Weights of a small sound classifier.
Model: mfcc input, activation reglu, moe expert_choice, width 160.
Training: normuon at rate 0.023, 30500 steps, batches of 128, held-out accuracy 76%.
Data: trained on short made-up English sentences, spoken by a formant synthesiser in many voices, 26041 training examples, 149.9 epochs.
Rows from block 5 of a small sound classifier, named by matrix and row number. Rows with one number within an expert belong to one neuron, the router's apart. Each number is 500 + 40 x the weight over its row's rms, rounded and kept within 0 to 999. All counts start at 0. Numbers have three digits each. After the name is the row's rms in percent of the matrix's.
Before each expert's rows are labels from the 100 clips, of 14976, where the router gives the expert most weight on average: "strongest on" is what is common among them; "peak on" is the class under the peak. Only what is clearly more common there than usual is listed. The data: short made-up English sentences, spoken by a formant synthesiser in many voices.
# router: router (model.blocks.5.mlp.router.weight, 16x160, trained with AdamW), inputs 0-159
# gate: expert gate (model.blocks.5.mlp.gate, 16x160x160), inputs 0-159
# up: expert up (model.blocks.5.mlp.up, 16x160x160), inputs 0-159
# down: expert down (model.blocks.5.mlp.down, 16x160x160, transposed), outputs 0-159

# expert 3
strongest on: number of words: 4; "is"; "where"
peak on: silence
router.3 082:480478514489501474508458555450486508563566460617502599529512452505461565493548527428447476571501516460498520579485487460540482430452437508471570446466485434504507494508484539606436418473524475482539489536570514430502462459500572519472554519510489483543475524532440480522483482527482532497481537461556451581499525483476527498512488531550528505538475560483489452586517491498475427464540565511495546507447444545458483531499493492494543497527470517566541471480519532535480489570456491
gate.2 119:485461497526455465481487495456518413526494515481602463506585523514541506524512425424543482480474495506475546584464434520486539555473485487460479461571531508452493540565558504508447488541526442450428502564493464474469449496484506459501485532428562506521522527474489473506439476485507488577520512499472545527443478506496351549468480526548523485443498468509466481574566511459515495517436517537498571495515546485436450590490534463550538484464476480468485479486468485505539509516489593
up.2 104:512526518488471561536525551517531507477499514547463499543465500480521457521489507557452532527496472521479461418461508449490497459536484491585520535435467486527535463500444497509567566514486550514544473423492552430555497538523491522484511455489428467435540516509502579516522495481485557517510488561445445433610499534496583483546547467539488440523498514525542494446456474495444490524523469438483468567503406499501560464434462520466435530519540577504492553511469446442410514510531429
down.2 116:423458495457493369474435437470521510457466525532471458507467494502580526517490473484487549518575447482442477507529525571536468527615483537477528486506481460512524529421574485436473537492516495462471477500492502497559502460571458532483516520533490530476490511544531550533554520504441494525460482508496418468575486513540431481464507518512484484491513543494490476468502518488438540564502541533541515496502552473553489524454560451471511476479565474529512431454407515500569568531600454
gate.3 089:528524556467481523508505426495468488520483525490516429494463521551470452487500481502480518514433517490532500453439553554508558437420507488504518534526503399464469496443452532508539547507553464488514509491523512500547567476533505541454456489517539481563482452575478447434500598481467396566566489454469496488482506439482521455531479538457535500498504510479524506564528475491443424497529502419440567568467532509566477488598491524455510517492580427471535418456504509500502530502450519
up.3 102:543515485461396560480424516498520512434444492512567541538536499428483472523488465398521515592510533522495467469512475443463493526476561390480527543536404521493544513460492493560501556506475545525503512524495458510497381459475581462525485504573515443461482557451460527484492462462523528462485465490493511529526515512552480508461543506414409484487495512529533505539513487526470525556487482538500460519483495561470496573483467452542462503525404517530529471499442560481500454531505514
down.3 084:460496524468479534562508538504492494482476529481499440548530493481549505489540450552538500500529510494500462507585476419487504503565438489553508538439515471524424482509531400523540491553519455508439597541469560443501501457476527499478495516600503545511539477493448539536487554416500509589510511566477432453506533520480539463488425457480475429509490504501524540464521501539536575427500466552428499475501520428511477536509467484505481541446481460472562520544570467581574533502460484
gate.4 093:520554506493503530535507501512449435529504492492492514469518551555492494474465491509499513476439432533537497487490491463538466466440508457515489540601504568476533526476497471483474545558574492556492453462487519530593374566497443496489500499484512457482459494520493521402485477537493469504456471494485510530565461526493465559419511465596496479515503568483515544438520510570465513425499493567513593462552575579482444490422571529482446467442496515517511520471473498555531534516531468
up.4 091:471565555514467506495432462490461489475509463519470502488499485426472503519475467521487457505473433474548571505535509483496431565509472463460502582506505535516450534479556513450399523493567476511483468502486542478507463537507493468420515505504502500529478482579554551461446460526474458523472495538469567526503529512494458553446531484581498537447485512514407470411429464581524521455580518523561502556507559524497516414435505547509521487450506541489582521499467451419471533573503490
down.4 081:446573529477518477530485562501469489505521517506465370461468415478529466515538518453445565538492562563495511510498541432511547463515460455535470473501508435540482556444535489488442451490460478500470442525542499488456542510506458482530495445492607477447552511457539545460573550534501515543531458483418523484489558432476489535513509482518626588518515532473513557463486598493498508493521512538520422518490474503448460543572512465508532513516471483506523526535474528487506442537521499
gate.5 089:490477506454515517508560527462441555454515567476461463518493527529469515541504507495486503478546574502538474438528496462505614430499492416589506417411598518467512525434489524452423436509495478467497536513551516508544485545535498446498494523511508523489497511407512422532548509460497481488536479515556479544519509498473398504449471492446576569505494570488562485458483468514443568465477463505532583477499492401512462496545454553535484506488458504504522473484509494471490484467459509
up.5 092:471477540539510498486597494578512530486575509421387527529506481469475493563484455494482562489527479450539508447497456469501575511514566553463491499475527516465532524550539437465531541546464481513447522544562504501526471539472443507504572529428530562507513414508488473557503436440482496523526454534496471560518503496513496487493488537511410559452540511508501545501591427425526459482558496521465545524478537460516494524487550489501485490472497419442596487546476422536496485481534496
down.5 099:569522508505447537539511484506419504512492458519394456487485509512441459495483485529510531401463448472530459464468487476520556500382460518445551483554550513465528427439538513535502499515539430465476501461446487485520428465494480502521490573575471532559473545465523459481470543503561538466459567516496498518524532444498488549548515451533525551602504471479449535567501504469581494485478515515547482453478442613526475456442524500474481489466499471524513506524566533517496530497563517
gate.6 082:561507498581479487489519458420507519514491545461527437467539457501509528439504435509465530530502422586484414514534468543492542515417420542498520508492473467443593424483473475462563497454444532446444530449504506502502465517463452471498484522521495493427553528516511510473472543492515458531486490466476511521523542520541557554433565559514533455508465462481550447539476540438526552459544439515534466508500518513528487512473506516605443478516599468526529538501468476492530555446527435
up.6 089:536500486595430543470487505506519515500520473492496508490502537543449492480480425494516490468537533563474453556563557516457535513435456522488537476491496491466526511472456584492527540464457502486471467442517505526578451548472482525476452454477535556532522484454513523489513415495515444487602506459453517530592531538576487558473526432513483498480511501440515469560454500505476529421495465495527449479457473502525415512573487495547452577568551550507440560456463475527448448573465456
down.6 085:507509527511538492574530541507499505513561454482507471522490540482516531522465465474514540558451487517476497548577462509530477480538423508461494503474511463535441438478499428456590514511531507490511517418536452445492505519533523530574500529534452473578479504549583495575518540466527515504461503505466452475482444554471460509487565528484462525423486511536496501519466516501479481440518498427536470500498512476488417527432580481350537438510542425574465491505536500568486461419525517
gate.7 094:474489471493573455514507599491569523488584490472456482534483578507491477501519459508559445553481514506440523478459454453426573526485466489451480546524460450474541526475538488504495546474545510522467438551438492485480499514534420427508530479542474485561536508427539537579439528550493497475565468490527418495559493470510475468517506464544460467549528503496483468493491496482450499548620479424478569570551516455447471491523465572572492451477457540538553506479509506528526497466494504
up.7 091:503488540484533417482533579489567517497547514506467506511536603526444534428536461566528476526435537537546493463462498441472559503511492496436468486493517467456572459459530464535481524483505453444484413486481544509489465526511433460486527470504565483523523525528533556557525526455514496511536447481595484390609514503502488488532479488494542459478492480512516514521514451508451494565529417455520500521486466493459543447444555568507494458488462465473561445503424488512562447510437515
down.7 087:491524461440514520541566473499467514508524546583519484515451502454557482555499543545497593456522506515486479449493423497473542432507538448491500614549476551569514522555473510485507510475471446365474531549460457414429455463461493536529481571436440461458601528528456503458487556504520476455516465479492544486458495551451474533554479516475503499513521480484464535512458470487481466524552497524531513535467458525561479537555456470493497522550576433529456495516487512500462508458457517

# expert 14
strongest on: /i/; "every"; mains hum
peak on: /i/
router.14 100:447509537446473496490555532491463444532450553487476494469443514506535639596483546467552551548551438541489494469480497490549496531456523508548472539498483488518546507514506442527433488543565445465527524507489463449520450565508494546482479500482508476549515555437479454511414488523481524503503493431487497480524550474578471470532440529459429464502493504451567503470500511466444463442473444469446546467504557520520474508466547479516466493549439482442575515506416519427480493586500541
gate.5 104:511473573503508477498565554440526508479517518481467521513504452476490467484534511477495471503469474466461494468491503486452435541499426493406529538491570444492516472477547458549546510460557485505509426428447418454525504442539541500518506583445542400414553576467514512500530457574475492506516495588529461499453467492473486431526478532555467551503580507515537505476538561456459531518530490493523518455493615517487561529467512468569447484517515500478496427489500507505534480437475439
up.5 103:496448556516531511463487536470520459508510478465429517497501487489500489541430471500531523454486434538473482487492498452464425522529442515483443519561554446519551518461579462508512536529506506473428477424472492440505442474523487482524497482500486501424540524461469471463512411475458508547548515572529458634479511555538492505539510578483454541485489497506507533500513562472439469542541494451480539474495660492524540503457558503587472532521514564562476476546472518463498466503455456
down.5 098:515534538491459515504463463445468503507486505547455508535507531499536549425556564502449559493420530495577561484520512435480508517447540436448517456452458521537522434481459569521496497571446463489437436474522532479443522473430494524501487518520556461533443479539476478551448558514431602454507499511535583487465445434476540540483499464541533583486467496507542440492495451433553595542460483520496494486487487542538541487544533533445542495502501503528491438512558580512495506497493511
gate.6 109:516565502493502500518546469454567476401457508456619543484510479453547506459493477462446468497494466508457490544536447617448507514526508476558516501458468465473599556540487501504463497480518542457556487506516482512425473444471488498474584546470558541500491533473467537469457562486529520451495540483523535518526517510525478460557503513472504479505540524464483520451537499470525541572429478469482433499463523557447520474516386448441483442462539492422452554423513504524540450499491505
up.6 107:540543472504532475540571483465429497474504476524656514516464493501476498531496477533472461460503501490472548508534430499452427462574446536530528535520483560492533531515443494444481457471558491498472487447479496522430442469480539471445580482443517510561456558457542495507481493530439506586508514520496546478503520473491454448518544591567553521519505506495490496482566454457576466495455490516512437519478551464508578528511433546496490411459545469413485532489501491472523533516443479
down.6 100:532512503489476492502523547444522446531461555513522494424504488483566465452490467474472493479555488558508506514507521496564544506523550478531500490488529470512462433432490515462542526415589520537475488474498401443417560547559399455502518471517509560501541551481501521527424448504516518496533475526440492465504567478478462532464493513530494450445519462567462511591536467518610490447512562482603518421526494464453487563459521513495522517487501532501515522402508536481496525511495446
gate.7 098:412453532492510519484475525502484460449555497530531463519461526524447535496469535555502501573498541540477506553539470556547518461572542445518553474469595406531506587461598529432439545500517439495484520486470485561438476470531461448552473441470506448433413463546528513456517483489492533478540447490503476570533595511498448484500541518517498482469502512528493476479472529458510505519538511451443527558519539445524438490470510488477469462532548513588472505471455456444546447471486480
up.7 092:480540428504439570510531441600561518494459430470445567482529455510515465518553510377453447462588465533524453471440504541469486502519410574501467481490543531487489420541492515489561565505568488459537486543517549532535521492474486495507573478551533557536520513505432548496475542475479544537499505486482531572493512468420480478500486487544549464492415487436487540469533484518442487515447492514511549480489445539507527507555466508523488469486461536409498486524523504519524541473484450
down.7 092:457483497550484519527446479561510538538442511490475519462479512513505473504463429448501539436547522541466589609475474461408476507478550531563567529487516519483517518501563520524485472509576543553479516564456450448496547488502470497448496447523469487494458513540546490452496466522496509492537491543501464473471437523456495475523550482531478511546441498478532503512568505558544524501567506524432486499515477470398472506555474509632491404497420448486515545496547424460501501478504576
gate.8 102:539466522517541499437511513542407522513512480543383486493484529528559508457537506435501483508501530581507543537508572540495496582473515437481472446449509540480528475437526524533463476515485468482525504426530487464461487536495493489447501479511514482494501501454550574495509489529548514433474503435525500441544528409552622477492475450508490508480501587575509498542452461562523501505464469514574481473492459512482544561480474438469439514549529506453499558415523537469529543522405490
up.8 099:538465563509487495460483497535440530507469476563468494476474520527574510405495517510542521477537526567573491488540576475451470564458575485506404508460535550430545507444546577550532467487485452517534519471529494406515487560492444479480458465495477446515512459462489540463495487484489526434472507440530471440594551481521612474517459479537423535468520556532547514515456457550487480501476512519532466492554527494511586550462461465509459471522529447510511548471498524467567512501464484
down.8 100:502484522562499547560468527540527462471502545488555457476518465452515487492506576510483475476451539432547482518444545488468584459510570546465484391502528543545520504455488517416466469418455440544482490538485476536493509484444543614530499518462493484510595515479493425550483518467490511469509618451495446545487476520443550488466479510480535473505473537536478547435552477439511544548493416518507496526482512476491445446502505513476559451543503547469492507481471503514501561531421549
gate.9 102:508511492476500435455523451506549466440518529482553589457497494514555446429550484459540484456463507526503556537464475442474477457482461532529469490452503487479510538546501488458491536496533447543550494466437472477523475457501509584472475539512528491483503449575524564531506508483494400463439515464555404480502553555426548507487578482570492522534420457539525508509556419502565495493496464471546596433458547526520517481478509477506504538462550456491471492517492559449424453474445476
up.9 099:520488488519472527486415536550422525554478514514447410531554511521472537508511518530492491525546520467545470493590531512509540548517559502486528472523526522475541472477509483500498504421517542452480522485538511519474503529485491443529539472535495517564543503448480471529500521520519591515511501584441592538447452460525470477550455517391532483397577545451445470473499513518440497540503495557545424537530379510504488510507499508479508508502459540515567484493501423566565534470563524
down.9 103:551448514424449447491498511478515491527415460451508564486514488502561498486532511567518530517509446549457452575521456528509524523482503494532531510497477514488517510474545490455443440465496493496518455503404480514413501530546440444469543482546528544543493507403499502459559468563514483453546586512486495518515559392497572550484543559439507437525496521496438488495491503487424468489532501534484425605512462508524484461476478544536523442467493516551533522496467565508552551547456453
gate.10 095:572477436532476541500496441429500561532549496481642508496430527534480501559493496481484476442542481572455470525484464460455447499530511476541456496581503498549459495520502468524520460544465494449506459480500452486564487482496532522509436530485579519515519587525549477478553553496517496531485475521501462516450461447519476521457532532511481472481425500439463525575450497530469548482507455460475487553495481389469563509420476545493526504499485542451526519498446514457573513574586471
up.10 102:445529554485528491539474539482477526485511530534417456549550450481544471477498521491500513620535542458474481523504492557500571449413455483518613498462464503421564521421426530474530534447540511511524467487459536529484450555522512452478465470444461467554532430491453527574493505502455537537510474470518529493568509490470542509459462529542522495459566534472486465432560519479524451517529450533519515448527551580485435504455475469551526474442507488450549487473552508459443476479525488
down.10 106:519423536560487457437481498438521476510526484452461514532483526523491535416448495514497571499460502566494518468510459444553478470471438509474472535542522490494467589580516485455515558485531502533456507525485491461529468504612563529486431437514505453481513459399462493498526517496413538505481538509506499530457489433487539444539570552513439528481491426456508496436427475508537552489462520496494549517552458540505437522591527491494557508539540534541477503421500434525482556470505527

# expert 5
strongest on: number of words: 4; rumble; pink noise
peak on: silence
router.5 086:484497480470551557455561526520515529508500480567499457518421434577544453550520467446520470519413494468438460511514504460462522522490526525536514492550548507426526532495482511568479474474438467473540467558453410487459481547528457455520530522451585479504494491507544508467495455467502501523497488537471562513472546515414460488481503486473507490482487605427487476511538460524571518461581513516500523486515445465455483588560548524535529456443512414490459501497414539568519454556513529
gate.5 105:514487538485487475453522483506472552466469488493499531439562465515604526545484494541491440437460483435522498491530503521527543528502504409531511432533529507496541406434584463483548450528523495500551513430449474539502408501513548447547450458505485575439489482509558519505504427461481509571442541493490548486459463513494500463536465465499539533500430472520440549549504514516443431552501477493521530572528508593511494508465481490465509432489536455581495546452476500463494547441498564
up.5 100:443506506529514540509515536557620493504520493499530485522441437548455528417462459463487521484512529491460506422480487505480495525492513483567415455517477483523511528507419527563436508441497573522499487479459570507552549490531562530404542545553531449499468506495503543536522538570555477488515461529491452510524553512525533524550492484465520513510496547465505462471537531481534539480519443474511378456520440402567569521536484469520461540487477500465530443535487507493468420508481416
down.5 105:594440542524482469499435558546535476412544416498556538477522543502549511520531514514521502550495417529504438511488498495476493469486475533513504504498541448416626453481509534441494511461586424551510431506510503492486426525508481476566517443510521455592441510492541427503501519434475532493536466470491547508476478498484509527509577515493495482509525499495468459556494422463476494521551514508581510459516482584542477558556502508548554487494493513496507460484512414576506522514502452
gate.6 085:510521526552503500415462527463503507466551551483511570528438503523568494482529481570449536507510440508525541474548513473463543494474479487506426463519495490476482451470562512512521526550487444487479550534470509568565527428503585508446455494480510481506476534454456509487501457463506571451563475417441509503424431528434506515545577465519513501446444440471552520612546513504485492554550505542468525484486488535474494424534458480507447538485541500498604581520545538542473513503507456
up.6 086:490501503479482429585528480481635537532427485478466389523529455506435485504567627496459537573491508566518505471463461465531473468473498480480521536502492455456497571542498502510504462486479553457475485440435522506519422521535535525482526507497530473533551453484482510589470498543447515500471477501512487526572520551591514559486484498480491535522488538515516432433440500493488450462489551508535531459526526541534498570504564511520560526506489483573424450484520538501514484530454511
down.6 082:559541484567454464497517497498482558442517439521505552551451517400558482514505494448508457540525476454532558524535424453468504530497527515501481503510508511487520483498429533489557495417462513524455468536613558521556455464491521558521570466510452490543556542463491481466474470471539473497443517471529463461556526547511473547590438508494465513481523566516580509506540489554441507536542457412433477572454425497534523547481430503496455518493456531482477508461538470489443450530511507
gate.7 095:444473481513448427460527549554518545421540470474567448471553500483513551598473511506440464490464492521541566525502470520592550500540522507460482511513507493436474525501542520526534557486504503486515438524462513490455492489518495432519535552558473512504465591547503502437461456467424506471594491522472426479508438513432460486500499496525514465415475532475389524547439422485541489503551536533452485474516527568469502473502494512546524584477461516563477494434449490519452475498511500
up.7 095:480491481495494431492467565537435523468510482464517447573530499500496534587440469568464496481478515537502528470499474509563574529484514526501481444523522502467576489467555587534524559488511487530494410518474509455434486524527516418460544510479506506526503572551540502452514483515453515488609477492405473482473463510407521492426483484542463457463472522523426561538457455524525456461479573510449457494495525525494503496462522483538462603512472478581505492476435513522411483512474521
down.7 106:457525516505489529515505531542419525497515482488452543508473550430433502480547502577495488454482499465536536466469499471541487479524451505490422464443485484487535537535512505598562496527430586503446499543465534466500467475433479523415486502496537490482487508466461497563518540526494482520488433489580521431425404477512523575503439445459488517466526521497463578564508474440530581529453477492517549509521494518601571487501512534477496516547433513440438570519457472528518481519553485
gate.8 095:516493396500465503484505544551551510452534475463506513569482544492539576544466579505609497513464496526477452454409492436570483537572506477502471531484529492456533590484479434500562491522592480524452586495461548462485546435521514475501498549522489513484534505463520474575477426524477476510514495450523483509587483568478479452485475544520561520551496510487490541517534472458421517549474472523516436497560536462482515507505459463479544456554472518547506442524491469468476569436509484
up.8 094:473488511475509481508428479512475533538421545557530481402561499577470500468486466451398499507553498536521534532557565542367564502460442522499458486521441509526509443486538529472433538505395449488546441510591531530551521550515511469519489530483466500536462525509540525512505545575498513508506427539481525509445478528511505569524453462456487485518512536526433461515462504574529461486540518476468464453471458573430498523468543467490460459516557477493490538503518531483518481494479557
down.8 095:496502485442553455525438437429509467479438569455500527506460462475488425471549484461503541562477446538552543516479527473456515464538534563494460469565567515496524548570525552522500520456558471517456561515454505525506511498526524549463497497513484539510511467483576499467532474493520534416552454522519576486514427559448531554510424539485587456451450548524497475499505493496486514484545543468442477535475448511474631496518513460522482511459443469506479463496391543527451510511530472
gate.9 106:484475593473491544557521505493466543479516499452497530488483477597561509543467540545468618543522481432452513568491467513424452500601505500496486478542524534529407542473460481492515485507471555527476472465498487503456423514481496454526504499556463445501459580510471554483494594525481490480492594468548440531468503484426488510554477490497481514554425569415453540483485528518497517486474481525522495479504542537525544569462460496500485510538428470505517517532459535438427456484467472
up.9 098:474476524492512477499468505540500458571517568528499462550520513445471530520490487466455388489481486553549502484468425499477491510412482457519501513448451507536610412489594464437505574516460460512488499445489539520481482528506487576515444551486476555521545399452526419497471522493487453530539529525541487545470509566501515455471574504408511467467495463544462418518540533458493513534506530545492472518593525453554470496506500499480543497512534495476490551444566500559503495547525493
down.9 101:473493491567530633433438506533496503466513527434479515559447492541535467507526566529463513573474496466472509505538491522495480491391536527502492532515478553527458482451546511470442512523470448433525542491524522457550495501609402554477531423541513559444521472432556560467523551573466482512550496477452535536519528513425489453464495525488498503468470494516516496476498505435460484531499499519485461512537500518560465514461480430492492498554511583499519512380453536478508499456511494
gate.10 109:437460542469522469445517473523449581497617496490439464494491587489481485532498480483479513538421484489467464458493540419568448522511512500463497484479518531476502568458484495495489558447499533555514523509485483556499533546502501555446527440525534498428462541462524484441524533508485441429523472611452490479491510530489457449473547515513516515523483504390454522438460577495498499523534471534513501517474507484504506522482426512560553564496452531577524521580546548482594448521514520
up.10 109:598558428541488536525436475485556461471427524539594497493529399515516487494506522521491469490584503543508486568529447516464539481502496504502508455489499501522510462534524470518499453602467468427505508484512502453483474528502522468537467578488477492504509470492478540531455514489502524553525548418550512500486500484538579565506473544465471503480550475620561470518554426558481504466481481466511477511576503514567501481522569494445473419490493478468423489439472471471415557486463514
down.10 120:465484502582487545545481501491511457586474504543482524530544510511544472477504440486508513554487505508560394463536529572531559538565499579515461582543513562538536485490601540418499520483494518501552499435505447494410460496476454568395462500546454472471536490494516504540549496400473524514457480525459479496414516490443488502460527409513500504578504528514510523538432463493506528500546482514527430522475481487430502489506464476453455457470526542462517516498501525515529506441465495

# expert 6
strongest on: mains hum
peak on: silence
router.6 102:572523508452489503439447469501440452580519512538525468525566518476538493519445493563453520430505453421513503532560484507494511488486478484503514467474422510486536497475559475458534461523544463453427467464452518426466432534453532413520528542619534518539486497514451526478543502508496470493510497526453430491559514434468519505521565523491514538488426533439433523457522474436497566549516500500460446502436508466445524462485517468502543504561592530469485486408493512492445518511445504
gate.2 108:540487463511548448512462561520493481506520417458476531469473522487583457507477480540472505499569529555436478532512513496460501424552498517519516495555514488442476538477463509456525509605508493517505510480460506523549495498496504506484558572568510542435562467479485463512433353490511513440545518484501531507569577543476536489476551529489524482508457534459528494521551481465518470526541522428477602470488600452499573516494507471513557499558531493446458488419443437473456532491497485
up.2 109:504516548491498532449482531487483516479490541456451546511507529529463476558563540531482517514575500535504503537550602561499491484476543522547494496399526428449512572500539481460510489441447463505507548471488438458521562474489438520535548562569489423448528498432527500525594516532463537496400530565463491453537494512503521495537561524496543485514579450563476455450526571483493496460487441443538501510510495490541453497498455536506509553535587467450519518518474438509433503475441480
down.2 106:532476487589474533469529474466485511489520457471471394518486531491511487561503525509534495478545478501586492528501470557452549484489603476560511448496477580498495497427551618505427461443476504416548524478508533496503413484472457500519550522475474501473484533481415437483555467456537546466518496484474459478519541543511530569530520575493481521518444493544622525456494458527426569481487497453488512509523481514493482471484516505508557530551553469447421487457506478484530514500492451
gate.3 091:540463495424517478472559524585535499508472556469557494447533476486441522495523480490518451466481508552514514498454466494480534470476530525491433592524456487471461507523516475434479534456507474539556486524482501514522498517544477563469509453442529571498432438499506571493483459461472549442500508528402531498511428559460527434465480466500476518564520428465447550550486441528463466551510500505533494485577509451514520517612520504534512474482602544495525435492452397566485518525456495
up.3 094:506513513493422505564484513517578533470536503483553483493547493529514483494486472517491417450477570486493406522519489447475569436521418546537531592515568529470499522537546504475497472480447519509531450510496539566492457476482508512526538474498511566503502464557508497499482539474480496436447479466460553572511496530488500427452522490496489450564513513451540496488541496482413541493465485549551451516526519456548510597466407602528577446482535544502500444451545556443529494500559532
down.3 092:461467491462530544538456529446458472504452509489451480479518540499480524528456522482509571503490426592500459444467526503530449486493503488489503487424527443532526462529483476493540507552542504472444483482503514613508479449467583493524524467640511418532506533542480512501446432533489386531454505565565515553539568464479501563533537506488499455489484493543530523554522499488534493461592451545493488497401484514471496562484466461525520538483556531472480491528471449492498496523467581
gate.4 109:456468471512494461523527485590481526481432446465540584449428521499577475541490484588520503506480540433529566555516534517482521548497474492507443430521507461521399531464505524431490569491444433510531486486484424505498456474537496489523519477572521501480545553459502538510509449532537503533527451452456497459492562476539511502491550478515444447548528516506510497494469561456513464397575481545486514459558520433591539523489488456499518434499456437495530446432494477476471490444472517
up.4 105:517463518525521497450531492501516482456428505486583582481454495476544534514439471576455574472444491471524533518532528507455514539485535525484508430568445490489439507589538479460545547485492481573547484445435487483478486472512514495496565485560516480420521499503553500438520428511543441492441476476496479434503547493499535456534562503528447436501492512561518506514456512458458434417556480585511448510500540507565530511498505435532454459448512446446555458414499497491513519470448465
down.4 104:542467536480501494491515447434546511565499521429544503529459539454504455517494449451485508518463486524441518532454486446428503545511466485517481497532488497445454430466494447514493459501470502481455530570512491443521504496436490465492472472521472465564515508476511510582552581459483516490517469508491591511483480578429534511518588522509583511467467410490548528440506462491440541467563495520436569443572548516532528473506550567537498521497538524486404549607459473498549494524505537
gate.5 095:468421495551509485527542456501495474472510531534478498468488460493458546564567647561465514489417552467540575554531513529455465479495531536506510493433503452537484584509497461504490482511527529593493499502548535526496597492490472502526471452521506447477531562491487534443498601496488535509513495533516539439557546533460528473555483542450509497503459505476503496483513432448567487471501521552514529511494519445561436506497516561548496489413500444455500480512532490400477455449456539
up.5 097:479503517474563482455547501447494515517484487484568432493509453423515516531486473547431534495500495468439563572517479493460536437527507517490429485489439529530495504500514544585453473505478514562545570416555485530548516492495479504524501451496512481510617488537523554493499546521516486471471541489480411528480470482527502557520562474467475491535445515454452477519546582491462467461555525491502510411491460459528485561483405613451510537428535544433476525496464515458497535461543543
down.5 093:483521580565511477489498488475470474459496414493542511505521541504482526523424521391398456434498461534527517472485484561562429521603503523501576552459495574474481535490515488452485466529518506568456567442472495520540527535447528441510492472532544495481502493492497436531495499483487528556501501463514503581512479486437533562425503548464543512441463568439540456484448506427471516450496596544483510507488466497494493497548520508466477542486489462442490545421526502510498547461549552
gate.6 095:577550498544505517558525505476464460542485491498427483480425538558447501536554470472444531551442497552472571479554565516494449526504486535535549497446575477595487540535518487489488472541486563502463551453540529506488494510419445509534508503521487502454475515443448475580561532513507565517599540537496533443453446535531475508540457473474531486469486486532478491470526554481469495485525524549558474458542512492451460536573468485609496513514489500532413462530436456531490516476579527
up.6 093:512506506450523486517494496538481545548482566433507526546526467456560556544451528532513415491585409436552496502561500556521536478468552500481524501541475554458442454511496467541468504454471517457567491523466445431530496463504521511486482461466514485530603474525529544444433454488479424485427434451520506568518533479492499433502498489520491539478570489521471515562487484540507528487537557507468515570485466528502488492427498497370457553512489484493554546449526513457523492554465431
down.6 105:453489555412432486471460508545550496458522488523481519441517443500507520457505479514474492523518516450488561486468501475545456514528506578488523424503515479522466477406539536527463558503575579532434492468495560488444552528475529456538423542509594520609469572483607509482480485544489528483440456465499507544401517501476515492549525500488471511492542465503459514476566473485509540480525544509454503540525518511605465474517585536468484468527554510513448451452484482472494473445472488
gate.7 076:467440611487450533462471470569478474431465428606472499536475468497503531493480509474463548547486601471551496501459507458439553545509542562471512452535457513482480526504474558582514517516513494445500481477506468469480539526485451496491484550461457520532522484511463467501517511551582491590504494447540535421502543441458463529535468556509505535498494441441508448521495525498500517499489593442545569518483500542497566524497490504515498476486432487467530576475529381446494502542534491
up.7 080:543523431527485431548507462408490503477430551492468513451522536498522528533532452554628505494551470505482491505501545480506485516488493507470497501466497511483491548485508412493517480470519548505489545518534453533531480462464476488489476421510529445520542450531508507431521499502432428441508505503447528584449506502550483472527505494523472482560518510475579590416454450482529506485507391488530596478547459541445467468499478551532505482519586495551500487527483562479499557401452523
down.7 056:530423484488441490477453548485513570468560513444460438523474506466501454522518467463446477520417532598519517504466506457464438416550531467574484538476455482490497507505527514483530587606531500489522514537514533536448461503539452475522512529504473578481530410434517455452512564496455486559497505536480546471483508523522522469454556527468506534515475482523468530517546435519572562526524500520535480526477542456492481573542445535479473545489472514553458433522521427428442507427497532